A small text-conditioned image flow-matching model, trained from scratch: batches of 64, 1.4 epochs.
Rows from block 10 of the denoiser of a small text-conditioned image flow-matching model, named by matrix and row number. Rows with one number within an expert belong to one neuron, the router's apart. Each number is 500 + 50 x the weight over its row's rms, rounded and kept within 0 to 999. All counts start at 0. Numbers have three digits each. After the name is the row's rms in percent of the matrix's.
Before each expert's rows are labels from the 100 images, of 14976 (inputs lightly noised), where the router gives the expert most weight on average: "responds to" is what is common among them. Only what is clearly more common there than usual is listed. The data: cartoon faces. In brackets: how many of the 100.
# router: router (model.blocks.10.mlp.router.weight, 16x192, trained with AdamW), inputs 96-191
# up: expert up (model.blocks.10.mlp.up, 16x96x192), inputs 96-191
# down: expert down (model.blocks.10.mlp.down, 16x192x96, transposed), outputs 96-191

# expert 0
responds to: blue face (40); red hair (36); orange hair (25)
router.0 134:521620474449527481495545504540507445506532516511541475569544593421416511493543470420546483534496573515556537515461474505453392516425454519583502568497524564579494560511478544538476493450406402540565457443576467423509468593513484444427569470542537512471469562508405504511609532474487513458
up.0 064:508507416371448527575496426470546543515545533522471483579491532543484500469528493511409523447571501497428466570459478481511597427520476548457459515409563510544482472402444431514554564443518497524481550573615499507493456461434579468504501516648446507486457422450465496414457453451474445530
down.0 109:436483473456474427530531475523486582459488614508499478563573515577600560472581517505520521576505480502450500522460488507492522530560558484536428471446458536470397474510518501517492447478514417558458535494485563442498536404504464473503524564496537587519489524496499472462552468535510413496
up.1 118:497448480362556414533488412504458502455535468485474539509411485410564468502474444500498584395498531514500438506512450565570495539543500461506485473494564511488527561558452493512546464475545462568373476448512506552529448617570430455431559456498509494469541472429486477467481535541493503369
down.1 106:557452479438338487510496443493471539498507454421536510529536457496432440575527497544467389586467424537540484475564540618479444473580556487522484500510460601508445455498565583435417486488429515479467444533485477487465431491524466511482478460471587468517505498446431542572485485537448495368
up.2 107:482441546563489494472529436446573543604489470501558552428510471460496507562448499475486583466505584483419460434449486521568482521492576565457587602476570456605440506506436528533529535485553483471540537448476492580488477541542484444580587457519555437458500486544493532558502449494521577458
down.2 103:538493419527478472549508513453568497595471492508538483509496461448496495508499466457473436538476403491444442395576510505539476457506519536423536517534575434515490418440595535503536415439473422447527516528392464410582478388484544463573471520577452536557411482521595458490508431528501574505
up.3 121:441498421569428540494604572530514513457542517520420523391508467545502511366439501469489669451500538511458526516479469451439477434458500557489503431495572558603402488432477489508465464485524525450447512515492470568479496526536533432509504524533490517474534533414539471465510420527670581513
down.3 121:483574580603514521440559538419472472468492494544554504575543467487538496539580501532448396454465499540454525524523563426385552490436441491468545505610441466540563512518579513502531451590398395423534481479518503468514484490483513456487451453466533492494480524490466546541458401543386560528
up.4 092:579504429450518489556512423582554478444518552461509555478462489467538486496492450473553553450496537441537488511442457536548375535535508504551587486479524549469567465530528501453434469558461522456479443475541382465491508438514469452543488547427574462511460583494541473559547462506495488550
down.4 090:556506527510438547576567462374534550477507434545427577529559507433445498485472573486533390485423496495503579442528482493449479578546500543455509539513438511452437561577568565481470544512497538519544602430423527578535443558535484500437511545393473566481511474563428526516521468486475510497
up.5 118:464524498507496458526490506484472466458398462546547555522434527475566495482476487474515514471513568608498542584499482515474483527575505437478503588504465445498479532593445509512401554518522470557494429502467463443475530571429581472272471566586506508426520518530456532463372533485528536437
down.5 110:431561485525499436516425547506452520449416438485424497483548486504403484572566523481518432532515516565577475489462501539475517541552550437483511386532545610546547498373548499481609479418497543461503538484470530532536506472560513520336468584520520469524469497457467536511376553499452604481
up.6 071:465492475544543460534581496522569492425419378449512529498552594530512452526479486481444487609466511557486578505523476492528521489450529544489498440551549406587439467418576625502493538453502516474545471517550427522541426502440528538496550544528518487611488539542482539507432607506477504530
down.6 087:496532448545545474467575503434504494506534563513399553458442462465483545565495486566444473531616544504546469481502494484456477488572518516512518495453474481509474455422511479503449529550516467556526529539378486541368444535459530586541427519515456505472535463538443443445470511437449480468
up.7 100:529480498581414460474543500522479561430512526526536462470492505543505519480536444501431443481557605487408479499503443512523407498461487567477522512572500519562492474401538473461519504550466496536539423477505505536532489468434538474451480528514471494487571434513485580565502519448470516386
down.7 105:521457478554581461525512534430496593532495458476448446549450464499445507508497484436448488462571430526508493553472442476562562471511528491433576490461515441499500486508438390603448521496590509480564547458470456444573501496534506391487453537506585523447413469458470449566563522448510563490
up.8 116:498434511545509486513538555493516502495612459462491576484539486427464443535501582433509527445482572412517441521451415506474404475546459547497420540406589478477456398459475471526448467545519493568516564523467439518526485542480576642577451511467647464499495487536448556479480427514489486533
down.8 105:518563474493473496383567529452517493489580460415512402449592472516499439419422523520523471537521525465558509521491489445530616492542496522503435462554500487529552515498465488396565620496517489526524466461529455533431502398536551574545474543519446506494505508487570488422452438525495532588
up.9 100:525476461477498534508506426590551496470475493486537571476489483417443533533500544425528525422502527449506492522482502436437457540471499520515490592411466406452468508453486477509403442592431450525467481468478523535519593586513474586531451505510610464497453523553477478513489415447465522547
down.9 094:484520557452452573408572355405467523491517562554428494536587518473568467591490514483531597507513525388486496503512430524477397546492354493510475468549466445504475509529569423480574636386476508508573487555566452479451430404497561565521467614459473544476577496525541534565462511519530532524
up.10 105:530579502498538522558436512446558517415481405473433475395456455521645465492531487461499582566529518487567558505477513569529496487508504443465573455596587523436528436463483462454517522558494497435467529427510461506518405523506608557505439517491492487410532511532535488642525537386403482359
down.10 099:433517526508503566483415557457454475461466378428549505582520496427424487515485511458563519424530534585546520542519490569492494530574477371498501530431453402548453511532482456557500537445518455523496472518476511539567590471508535553530507545477471491508463473578464478608539499504606530442
up.11 084:524511451432550510489571526413505417525544509426532484488385550449455524470545526505510485509451531521557557498446427470490431411519471607470466558454502485502562498486444581631561537465524512558530505489578566506498521602441527430502593456544472514487434518459436523616392554578539552437
down.11 082:520516451508441445506626483419411484440479543491390438467502471550490525602507451398464479460533440541568530522549499496517583504412481474585548531596546576537514533436446491385463519434441497478498496513538555526469492521461440461489497456525478440498474430478627507483549510489463476480
up.12 088:503570521509445418529425473383542472459396399618504427382460474531546541566495519416508518536511442505533498567525523539461490506432481469521524478498449547502513534488427465532447591472530459484489537490503462456514477561447534560479498540508510490470517495503434426445412549516588426439
down.12 084:531542510556562471408468493498484503409418414545525512559589505511468488487493510549445479419492518488516569521533506496450494453452488444462457389570538500511459455521490420578518444462523436576499533471474493457520480478499505451478448525507501552552536539556473659449558506438546458514
up.13 100:472529446572519655471505531473548438496484485509461490491449543559480480483510489420487347507453531494494522555540502483483484458509473504474508519542483512533485392509410478609448532440484507541518553417506410535540483512506555515469571523474486506470546556552433467478454587494451525439
down.13 108:437621602594451638445519515529532470495519479480511523580484443531508586463522490530522609481463530478519514484497468534459466472632428493450558554518471525448446497400576438429539488604491469523518504496493555428456501413568504463531509511432571604583510524502571557497506578506545501456
up.14 104:474430515579493535505577498421562441495521491469536547388651511435423530602426554485562551436486516469489513474444502536479458447494529608526484564426529462473407534412496505518519489498489538509479514440361498513526454529564523491559483578536573537523435509475492507477539521439563518490
down.14 101:466465478486564596505493567571572475510461477511525454586487486469538460443577495596557449530539444487496510558590481451456538511540428600518486485481469567501536412570557555446566531473400554517514482559411471476479476388538532479505545530576477525468589502472544443426556523496437578498
up.15 128:599533408376440469509549591380454496445480385608431516530407556464411565453542487464474491477489514424528483513508435505561407573458471535531481471547500452492499558448513603444504469462518470492488511562467489513497503582517458458502557401550478541467516520401503447527496596508485572425
down.15 111:544508574447491402454479577631507508414418443551536429461563482475625505507477447507410521473450476447529562467461500509508569516503459532504475517457568622475501471515466531502490485507490433433518474435473453458525513451461454417483486407557568357446553566419509599541462585586490533465

# expert 10
responds to: pink face (34)
router.10 117:526445480498387484502503525553467610549505459467492541444516501563471406536490536466501475461464613571427569530537486471442453442476535574518436492407498511580429560496595451523519505562449513426467423500424537511518487494518452528505529547539468455534584480471616448457491547570539535427
up.0 112:576503511478466472450514531478448590579443419514471482523536425507457539531469488422459496456516523605519491569420486462439483522537412537487425453489548481459482495565414444460482566531536489397510435544514500508620439465451503426475582473448534595486533453530495506547561577431450491462
down.0 110:546571523580534492523524534577483444456390510466533489487505611438531459518447549452466525557508532475432482517572394445488383475598430472423521452394541503483550434484446529458365517526517502482530466488500507561471512544422505438490442504421465436470468534481490603474538497464523507480
up.1 099:467395462503437496469555482469531504569369514498500527496407546550487539488495497477456492471467518456503463416573465447540452486587542453486528441566557443511605532397514492526523565554569532503608471481467541541546541487444521441442458488530471455453584454417503312518434435495581489445
down.1 104:566461509610528520522526552377526543533523513557555530503414526503539438506499405512468499501473513458537478469481517490491516512487493572481486551573467485403528483475484527492435528452552500475501579526441433506526470438459621548368484458542470511558529521482469514538458443502457508472
up.2 082:553476474410539541443498389509483548548478544506664463484464528469497521604481474522489512473507470534505466397441449416549472487439501560480524487559494578558476547445527450542517580429431522479546539519474528452443533564509514501488552565409413500440540591549476512558435462507463555538
down.2 090:476562524436522485585482502486469541473509505508569570505502558404420587483568446525517538578467430468535436482531519468488434516540463567540555440544553435538459490484509494571456553382484564432504463491420534550511416537561486523541465466431554551549424535574577459540454544463442522462
up.3 102:509423505539409520486495455563489480523481442449526566518505506652420498437427552508465575504545511549549485553575392464453505494467531618525617540499480472526528464433515446579530509586504530562430562431531501548538520541484454584541417528477456526446537517484502492549407421565538477483
down.3 093:520482478493492539576500473372539424447506499489568480493541486411565603524440509427609409511488521558382489472520430477436473490479509507466569422559367559530416542564600467641484537513485536473492441468456562490621530499430510501499454505529541527485446548411529509474522515470590446510
up.4 107:543477499468427487510514477493541537450486478504560486466435472459505439522496561418506443434464515450583465433506458509506425379467447508450482609641484492515517531535468500475469621529416482413514452504511520586548551510540525477476516591468480555499568570526476553437493484484488529485
down.4 109:598526372480462472476514450567464607496568495545469506456561553538579468469509539482464499606479489554591459483466487520467578399561489579447479471509459515493457433530476477479522501581459513461574552494500612440447514491527436510500445531518532402396572503516482547580426531493499527532
up.5 122:511481448597530495421499560495444510463506580435446422517526555500502549540441458465405539482582498416401517499469490541403511464430601549590520473540424487483442588517570425509477556539454554478502484449536535546559470526409411433499449421518520465497514486474572470460472497569568510470
down.5 123:540507480573586503539530475502463487429451564434575582506506550494396436475555527491464334451391519452442529513526430530447498466412514533563448503544529586423518414524491474520581557453446454498520476511522484416485520452559436489436510430470619525511407496476384478509460533540450518488
up.6 101:561484441455521562440462463519486564488487530511498481460551520461458559466503510501551484466498575487425410510536545438529462556586449490575472549461455482542462455507534516458409548456497515502415468408463436452420372554610581468531536525497481474528452491428488475494629506483538494464
down.6 103:505528500465527457584609579468528556425552551444545451568495494501486563553427514509513505536361475517469527466440570450450485645515460505530498367536514551526494586523494481558549476501482456457405456495423542492438584430507501529531468458621524558486527481519538446451521579475520595487
up.7 097:607502494604406486516591556497431449576542498507527531494531425486523539468459500535514504511528508580569407433446457443497609479480528552351467520507464510443574461539478468595528463637441476425448501485443461410486513540496448517543496485523459555451531538475533601482555428496539475465
down.7 092:500562479506557518500663543526544440498409449559404566411559523550512552505507476512458431509539437477511519470543519456446397464470472548500451533513498544514502504536509465506569524593549409405607503472481590466537518573451561531545482464502543528510489474511512469445499441535477475554
up.8 090:526537517457468491474540574492500504454546442414500444473463438507494592476391603426476507520579480452483465550519476468580485562485518529573453453443427492504613448549375423553551552457487503468520529474468472525479610417518549491511582513515540542440424424599473579389515510486522525551
down.8 101:474551488533468451472580504520527475415435514505448567489465455454428446411477553529542478453543473489530507431612531543571488557493476526469472495546506445495415594527543526526499444445557400583542490408546495430492462450357484481433500608545422471494494461546576447557522412466530477461
up.9 090:596506449580474460470387555491456572424490448483434389453532474535528496463501490445552421457563429569555422518576464460520561520495450505481495528509545557494503477485566450450420503503445588577507463464451496542453486495391474449437510525468471485465471513535502472487531521557464502471
down.9 093:513479507488518483481482606428591482489467556444466485484515454527523543469597504527482504593631452559439455480477474547542544598469631503415473393463520563437504432540516460360434492465581455544457478513517472506519449500517581418511431501526540531357546433476517439452544534519465475512
up.10 110:477483451506539446434551526430556562547522505512528514541534629529474548522498537415502515439465493567520550407514487478474456528457497492540511565537531459507406427444509449600566531568484571431427455557480480451476472522497431449578497557515532534557544437476498463530548465414511456453
down.10 113:413560506511447491468456528542609572521543547485520561412542517468625492511515514569483472566486439558514545428576584441494493505504499483493588545456481449508555503469549470587465522557463575444467571442453496509516556427440429432512531551534477462441524519564561507445502457433511537542
up.11 077:531514427535440490605505495550434523423423500547539477491526560601497529532594559540442383578445420497470515565486426541442470537462531546526441538431434474466533458514445450526487541450418534546516503523494387478497494539476544470490496494540522451488509540578473545574484481456489438525
down.11 104:403560540404605474522518455584485561469547486512472539489527574497405504549580447478387451536470477466531445523534444508491505523557545588407501488534367438440553475422521514581467543398500495470539460567473553490452508438524419569413556488525507490543459505552458491487479497487450604500
up.12 101:442527475606505491532519439451534494547464486498427488539532560503564413629503453365500470495527427535454564504524529493521473546442466565497537335479517522443507546524523424504516513467475484571554532531522410416576497548501498461531527461469468477503475622501551488522462524503512576529
down.12 104:394488541601495477594531499586441508486462517423562523477458502533500498398544488506606403451507547555511527481536452535465525354509495505494489587488459515514445480473452501458468481475565462440494416495447499615503487522490505466522556428404499567589473574545484516496509544584494547503
up.13 091:402456425558413538520426418482495490523504506626526524559443462540552544581426487582467402524522476464526512522515518492517548537505490357492564446553520530445590502467538455499480549391438536479519524485529526540504541537437527500492500541498464422494544478544494467506465463556567437511
down.13 104:563604520516466453527498452478525523513523532492448480498405493395436472497499597470568509508443546422443508486517456535509574484517465514508549435457479480480598511514372573531458517542560457412476465545513435500444463476399564549513558544462468483480427437463472538426462570458488538527
up.14 144:416468564470457555486537525420442495532522498407405470499500530540544448471518495504579492365517537478434543530561494484446435479429551543417507443487519476471443531580523485520547533637560548494463507509463507471598424490486478555483544401508558500529539436522551471417502551547529510449
down.14 115:447463425507537606527479523532467464515520491446491441527555486452477458615515549562564524583572503487522509592467537428524446483465562502401439538490451500516564413510494488518436417455420492485492470514492540437433577504464461570408485415505474500500535471482496547441525531557493460508
up.15 106:471464534506490538500556481413512535511532502488421482460519622584487517528423569442583468463506492451481510478538541484423467519473514565538521510535513466508533527472517473611525510513625512501528494533527568510539446468517465623512530497570492523509556544517483465515473421490566459489
down.15 118:447520438506486545590529523554562514536540536471544470484506434503547535560470560535560504523504418471473493469466511559441470510457498448512557542540456481451395419497471466560459519502495500540538564439441534488547519500551411554494487506583480525450543573477526527575485423514482447514

# expert 5
responds to: purple hair (26)
router.5 074:539528623526529472528540466529512587515542493455374432469577470469563553449540575584492499547506480545555599492562474487532411481507606553516469471449422481428519409566474493487492472449464499527482498440525566396441412527444531454463468556536479456483499481594457541502439507476498560578
up.0 088:505551489486524450424461533548396434432564525554460533478495526460469506520499537440496400524556529454468588491407491473566476416391464503509483375480526587436447428466548530502485518482477511496504494596504524531584458484516495472611529483496482540618451636502549495528525482465551461457
down.0 098:418439582515492490443557507547581589549438340538510590518483573519421533542443535510466323620458417571490513435534484541455541551466573563459587513466470496453395587506510487467545417518473522507501506512457549533555510478475536520413446478522480544539513537432530476544437523479515523521
up.1 113:464551525408509466514416504499487508430492440541521586488450463565408469449470397529593530498472525547548428477464428500491484497541551422498482439509485535479519447490434411446466528455547457484503508503541482515503523512470476521401519565557411419517546541536491516536570524604503495488
down.1 095:511506544488529507589474539486510343550489529494469576550605448420443506457531600405551605478433462535534506485475495570481452395503504449421564480531428486550416470452523563473487522570511526417347502444484517536515549502526521531512468437416472461583507477504503506533422492521496489484
up.2 104:476458413461545456572369520467479533569441581427542542562428501458430569489408489432476568425490453618486530493517479496505523494516502510428416454548544530401453576494464512456559502443454562464545533432539347544555488442500534563402471471508513548463501444447495489399497480399492544452
down.2 106:513485561540446465488427515511431513613498495484454512479498590521515411532502572518528513437511466396486477460439462441581529479580408520548388449486413556523492441538447518496470470520517550545616483494519580520490513632492504460496452443441598421494503497460481428439542462510527583462
up.3 101:511478541522578538481479630416527425542559439559563466466451560503503450564459473486386413528557530442451485487544492451464518422522464536562493459352467503452516623499571501539435513423604556563454502483501558539453462577483513446456538539518408490474620588460426492497437564589559515541
down.3 100:479470550431480486497512444503559528421434603429499506509561510520440559603513596472527396599396486557567517513484475507573461531443523611552439517494482493514570508417426571444499575491467431494531479510514428566559438509567492533545451574483449591497436534534469530537574460444543431489
up.4 093:512505413489523501437498524572539336563525501526492463515464514471538438501490491601495507499466513409488528451460524438447478484518446542476454451478436546502524453494520536489535549474521507492475475514551363475507494542549477403469584623474556521547481481517560478419508592456563564570
down.4 103:515533404406475429478489529511513550428471483491570496489469471570458559505520564535456504473448532578410465419581537582583540447479501559481469511382491516532529488335524495564525454484586488410523468527462417536502457559470566627546477518527514539589446510628459511436460485544486444512
up.5 098:451553351592479538554480462548560511564564369539513462493543528431514517603481517480487497444468527484458528463534383487472443412494512545461529486460425519479455477521502499461385540498531482454552558525462459546520526453476536590437453621569493567554463504535419545471542548452501464477
down.5 099:527511383402554457484539462545499540454518511475557412446439426431437540516452519418400497508513470473499371545584466448490542546511498537454524539529459460557474483597473548524406517517595470528523552468536444560423539357534529391570511437540522485434497480543427569475421410409472522481
up.6 099:511513512502515506541509584480598537450572532419447448469453492405492539587463548519602509434357493484532556542468485510497453488503448475563559392423479552469556511516533498588446492489541489516474482516484495449483478574482592529529483482467522481582496498514550525439565442528533450505
down.6 111:462455433458470476570510371426444459564440403538451399506474473480484528575492501551448459508640493544489513503476443479514496508462517486474416499525517505521536492470558609500429582518470534500466469476454435559540481544503425499441440515548520475570482520432529525612487492525564554544
up.7 087:511537483510492631522484470516452508506531436448468480428404519482560394566483427507460412481523477486539403539495452467384575443484580642485490464592461531437591398587477496541538578565548554492552485428496437475553457442516504520459515494491584544551578451531589459566524525527550567600
down.7 099:505499471558425381546520436468524598506475526537514436451508440479557450518526512558539450460361505415481572493536487520575494484436393526475493460521585470628552442525454513544500511422629476525473472392529510543432510481489425482563542484529521509460524568487532479466591480428510448447
up.8 084:627576467487588438482405599404501513413571535578485540514466489534580574551551420480564536508493513470583610568419503545459495475442476560475501529437578455471555512546441506546512489477500543549469447492509493510448570465559562574564479418459528471474433533575390480498531480539547434534
down.8 087:462503448530535555559441519466437496484400547470528605503546561456556464510455391509526511581482498517492559464540467506484506456483502505499457583415518544474520542518540511440519471523457574445435481512528486464519515598511413471396556608486505464511466425528463483530440471562495485566
up.9 091:462463593487530520497482489472506402469494457461494375478498458523472497575547564505506417500480596586476553495484546529473405551467448494451473457536523634467450576457526515488581481512441597408459538511557391545515501593551498605493509349496509495456499466516528529565565520540584537452
down.9 092:527557606513584473457439489480534514550495489567536410452503530486572527503521544483546458484539394543426405471507560518506552440493498449524481455481532560454518514499514512405443451476502584585594463575467530510490521618552549474538571482447480439421546477381512459560384488566492554527
up.10 116:488577557525486554510586469529488480450521388529486599375436490459562544525465545530506465509529484500518535493509641533459477299525452540513467359466541461456464460474455506445400496473515507508532502471557399433458461551424536451534491499471476533576477572518458446542462579423429520537
down.10 107:518423562430465408476508457519497522578518536461480608445455570556523570435503512320528441506428425436418470469526627454439442645400494544514511533534564476551487510425498478510375540482495490472516488546486398487488469515564479570443533467510453466514526427523359514530524502503465420544
up.11 091:500536570546470549527543508504623475507499496462418421538530486422520442535568383562560379513488523461565491565557470462530462552431463505538480450479532526437480439470484516550496437468567548398537534491585452580520455452548495417550458486495554544520520573484490528558442564502575445521
down.11 091:563530510529468513510513463538448476485502574489456406478568465541490525522456483573515416487405565493505541381579484547495567465518592532455538471495504577461583487473509451611490443442386414502479520523412533562480446517503558532408398497525459452501508536478479530554582420463530469448
up.12 089:558491527384504470577458567470544562470424554571422530544537566477427536514560559509498586482526474409570552479496484523560481533466496551570607441497483568536420502400534539361549492474534438500522577576491507477484412464580499500474500559491507595496493518566483541592497500544584503436
down.12 101:516559519552512491566528507427464440514567415477453574505378467497442418429420470505527627510449530509564460447505468477499451461483440484488457362521399480485426482579502455486582501514586540516477503500544476456460436449478491532554651520534468562497477566468501562430475494462580394487
up.13 098:458545488512523514389444512498439463481521506436485468521569449530489578555499449545532465475458447515432476463515488431544422593485498540472445557496502376502579621513586467474492428428442451474571522514554532479506502535453477506530536505525445485479589529496455495522433478546553500511
down.13 097:541528525379528487439513429479565486562428506590529517497498569571504495497553551480491401450410547499505443590525459479470521463613485480508599461459506451502523508522473548488545461514470514455504544519506535541616494619479518468477487505482528503432613512481503455512498578468529417510
up.14 095:518544430549526474415463547467548546509424493529543527472542551485428440516508561546533498536458433396486441549488538471500421505520522594500536470479507471481539495425498537542542397535479499521495467493594461482419451541571551494507463452534449592473524560488504455512393597480607644488
down.14 104:481418410479552539416471502433445418481577517465522503523423491423434499502383531519376482609483500503480577419526513460537540516524492535533597422460503505454497509392442545557508475408496494467545453451491451522491459520572391457515487499495488508406491479457523517590565462489600415523
up.15 096:452499552558479465441468495506521357549424520487506532534468572466569469515586593551430566405573556519543469453460549500471428510477531532552467459485517530486401551503412524407474491588505524545528504537493495539540442442488433447581540536581525552528511528561604538487449427496499406528
down.15 106:504504507449426555429432519525497587498571481502539490479495577511492526457516470469521577467400513505455499518470511462559494433540441563501591500537543524443442483554553478486417510597433503474475528422572478602545419462477542593501541515388532489478483526442578476562599590477484557514

# expert 15
responds to: beard (46); orange face (40); hair: long hair (37); orange hair (30)
router.15 118:521463544599512447494505501413483412477518453512429516418538422358531565551545553505490532406510507541499424466467430439566520501460582417520478499570477477464595415512450532536477467577604553571533596539492439493506555518441523481503577423462498578503465528465578509513388534510468437430
up.0 115:467517478558478374555503505511588519455487424493589488510469480530537512550432521390455518436428505538517573493429545559460555464582468535487463590593524450516556487479455413576455585542486414484500492558393553491503573483525537482459397493483472428479568515474559518492440420530536442512
down.0 124:430505496613493405498484551538586528577551429454472548529477558452453472474552530487495450519406519502466478489590458499502504498545491511476476477488459457506371503516503393550531400504565521570549478526447433484513401553538515442466481594477508498472422502481475463333481453499472418576
up.1 100:555460515493480494453455429430581487446538480394539545505533437402421453576488493479515497438561530548478430549481449471542401503456550478504553511559555489438560483578388565482500462490570545510591635509524481500515498540549456427499512535458466483472447498483485475538476487447595518477
down.1 105:515435518534464445559511425509567433490536431434417492474436417498514506439420416434635624575555481449451499563486537407554500436428528515482473573342426513493395461363603432530517487521469505419546426465527499511553489467546493520558465490462534505470479434538489560607471482489375549499
up.2 123:527483504452538423461551492459464492510497484420480594476491528475513496492517491419600576425429507518557463447431488460510475466526431463377455435546458546459555520550478498578507547586502497454503594581521510562466518473531473499501561503523522580549418543442512454528462417497609535523
down.2 119:562513476466506504513488516553509515541610487432537395470477518453541477515520502558586467537400508499551565451523500498470495519503387468439504542522562392565503505473505523485510471434512479448507414439509482486510441511469498508548443519544456445497631509515477561437429438559375529514
up.3 093:503521489515469446520417469447484396384533563470483459443474510408577456522590516507468510482475496469462554496545591523529529455505506559463440587494548446413461451439543496570492565529520570429415488570464555482580598536568471501494507484545555543511581457522529549370545576564439549504
down.3 105:436516347495558463470540405562394530486539559539508555491491505488455541527546533572479548460480488502482549381496470487582558540546495484475482477420585485581551538483463468526459477425616532420444553473421505525445399534526460528487498424530424497495443542480450498462435471649459550474
up.4 108:580493366529558402524494450373559419547438420429547573502474437531382576439532524482519419422534492554561472503451473503554459452480476525474549525540513587477585465496447515482421481544531481487500582491540472497498514536517471555512556523537523556536521435472508458551495494403576557479
down.4 109:614541564440466467522554466571570454569605362472528531481448409521563575513501499542510540509559477531602477473499496514589598414526511510478542506466438485601435507483519411485446513449553496497481380497517463517462500580465560558551470597466526387485479451459599502517462503491453507492
up.5 096:539505508489561490522465551629484405510330493495428480481472500472484435585418493529414521582419484497439389561367551472572466491472410441505560471530428485421573466511476474443459554537423531494506530445492445482494500517505547423536548434534506567527463501473561554561493490522534514472
down.5 102:477571523484513461505507489436534510446416580560433572531453482483448440377518548386416456504435536551480411437562510432427484578472483424597480522461428537545432461523502468530594507556476458515530481502526549430468475489511557453460564455474466534513536528481476458586586537559597477468
up.6 085:427519521505459575488563553568479505510564436478521513426528534624520475597582534518497447454525522541549458515477459422520576485460486443442561571565521433456553471479590475517480510570556582550531416591528537488463505430479505520469484521507354512461492480505570487469559446531549457546
down.6 086:502524498540510518399503532549484497496461437552492466442556468592501586509480567470492502563432480456396449524449462509554535505469487465471426503601583513553537529408483478433528503539539496480517479466410445498522478510542425523448491532471555513564442480578442598473504509597448497594
up.7 097:481515496564478588462520552513447483537511491501490413510398542499454550552492507431547560552483440533418410601497452532523435467430550523556475498460512468549528567505493475595499517522470504568519476393569455481503556549480410405470510552545479556467597483547494513401465431509472447533
down.7 102:536549503445425455510535601455473531382569577494502514415527526489454557440497478463416492431547516527560425447499589563537478509491623499566517510544477533407519508480449534483509540567544501517480599533458507574525563466476445558468544516501405390481461523508497516428551521521533516545
up.8 103:476523477509462456482562509508449466469514531514464398470574521500515470530571501491503572508408463488484501442541425528555431486459496510486458514554510533507483566455543494469414528555537510542463498450491442549497487484515367528554519549475571385444458530557530501538530486519512580519
down.8 103:493543559534504546506643533465430480485443580575538559501596508528455552473532558390535453517455570582498486544552417475507476479394462426467491530532526424576481461466527480513522472545427467473475518469482410478560501553547488487496528487544485609514477481480587446463430475593479512522
up.9 087:495522560485551452522402429485498470589460471526476557557466478441478554461477515497497498513458508503522460435503542566465535449443395478567513568541442563495490536507566517479444508505482568475380479536564542408520500530460468431562417430488424424589506631405547417543411464584567514433
down.9 089:433487491527396518492655514485483510509469499450470520481519546475423578572528523480492534497471506503503542477460463489570462460581457553476548533401461504471544501455380512460478523525538446575507466501506446516480495581452535521477416527468483447416469592486584533518601527540522430579
up.10 080:538521516465475458474507466568493425515528483441479476446572440498440499453611576565535484526574433469477497435508544510463429489508457434477544620557534463524586469404419457377457470561508559525572623451440503485492382499505523497483459502430534509530507435488458538576426467527493492470
down.10 090:462493541580434464561441549463516581412601468463565501489474479490566486463529516539549514483448521483446542455498482414494557473431486534545455464471529525480481494550499542434494550467522500556591450559504560495491491430523483448564515549510448467557566516508508454555545500532566335559
up.11 091:470478398521505449520556489542456492624451490566540514492485565539610524470431500499561422506501547494512427442455489454539618494616562488509553384571455556537524557434613511474544583523472582543497455528533548467528465445542425466538594564506418531471596381520559525511531448546455501392
down.11 095:575456536593559455419449457535582415560431542588514488481464570431544534543448431465420569612486459508434469474577529516474580466532510554513492548494546436437491536568511536485603647388549447469475497461518584498506485496378568462493496520512545462447586452518508483489429528458548457442
up.12 143:618541433539545552515506504511531468514429461489534487483415528479533471552433567501509548446453534497562422418584569530512469438469525578575487511495479635460448411515512574499514529492527456531457370482578482587433577478561438467478475547564481548440495465540510416484368476430452459468
down.12 127:593530536505424597490493530425536476538389499486507470513526508499472509504544607473501460509394432499501426448454459517401559505517479516441493539571560434474602562452512594494436446492498472495466549526508549463564413496533440483425536511568479419519523518510488526473388431491592429505
up.13 103:544450451493448475446554472445505549494534449557501569532440462493452564397486457441416533485557457472494424520475516444503549488483493524516408370496488602393501522586492549485488504602483534488420436527456532570554534476446478500502555487542480425607509558572544508450497543586482435466
down.13 094:636484430449518463496566515531493470572489480490455456509445538500507531584486542499446490408402467511621567460469498499514470597502482472505436584561547538533489495489480521554531561573503546508482466536441468398512577548508445496477446518574495470488472482497512531498546537428370468499
up.14 091:473430481625423485450373377543500526549546564561483460577401527517575472521486443508493445480524500501552530444461482537592494466438502404485548460500425572504538507497629434439467547557564496561477551441507535457484545562409464522455531536467525444450516555587517555522473544561520477461
down.14 096:509523452587475446543433436497557486591496511408530501514529549561498428522532532506512456519438574531456534491404605520450504482565458578502530587469593473444514535549426545530472463464472456481572543458567572543465510552522517468470410559570472426482467475408547588585541417551494514454
up.15 112:471458506568530567459536516526582536471539431504515447556482582348476443396464477493515545430520551501416548502481577554520481543459473496470458521502576616582516511487559487427544565493498497471500492530534497484506494592520509561599465418444497416564523572500574541435484566496501576573
down.15 121:549503498552500615496470476513597462452428422510531535496502495393603498575484452468495459537516474540533456524474597550470552520461503450487463542457444461478418463472459491434440494531425451496484477431520567548488525417527500589635500486474539473488537528451342498518431514509394540483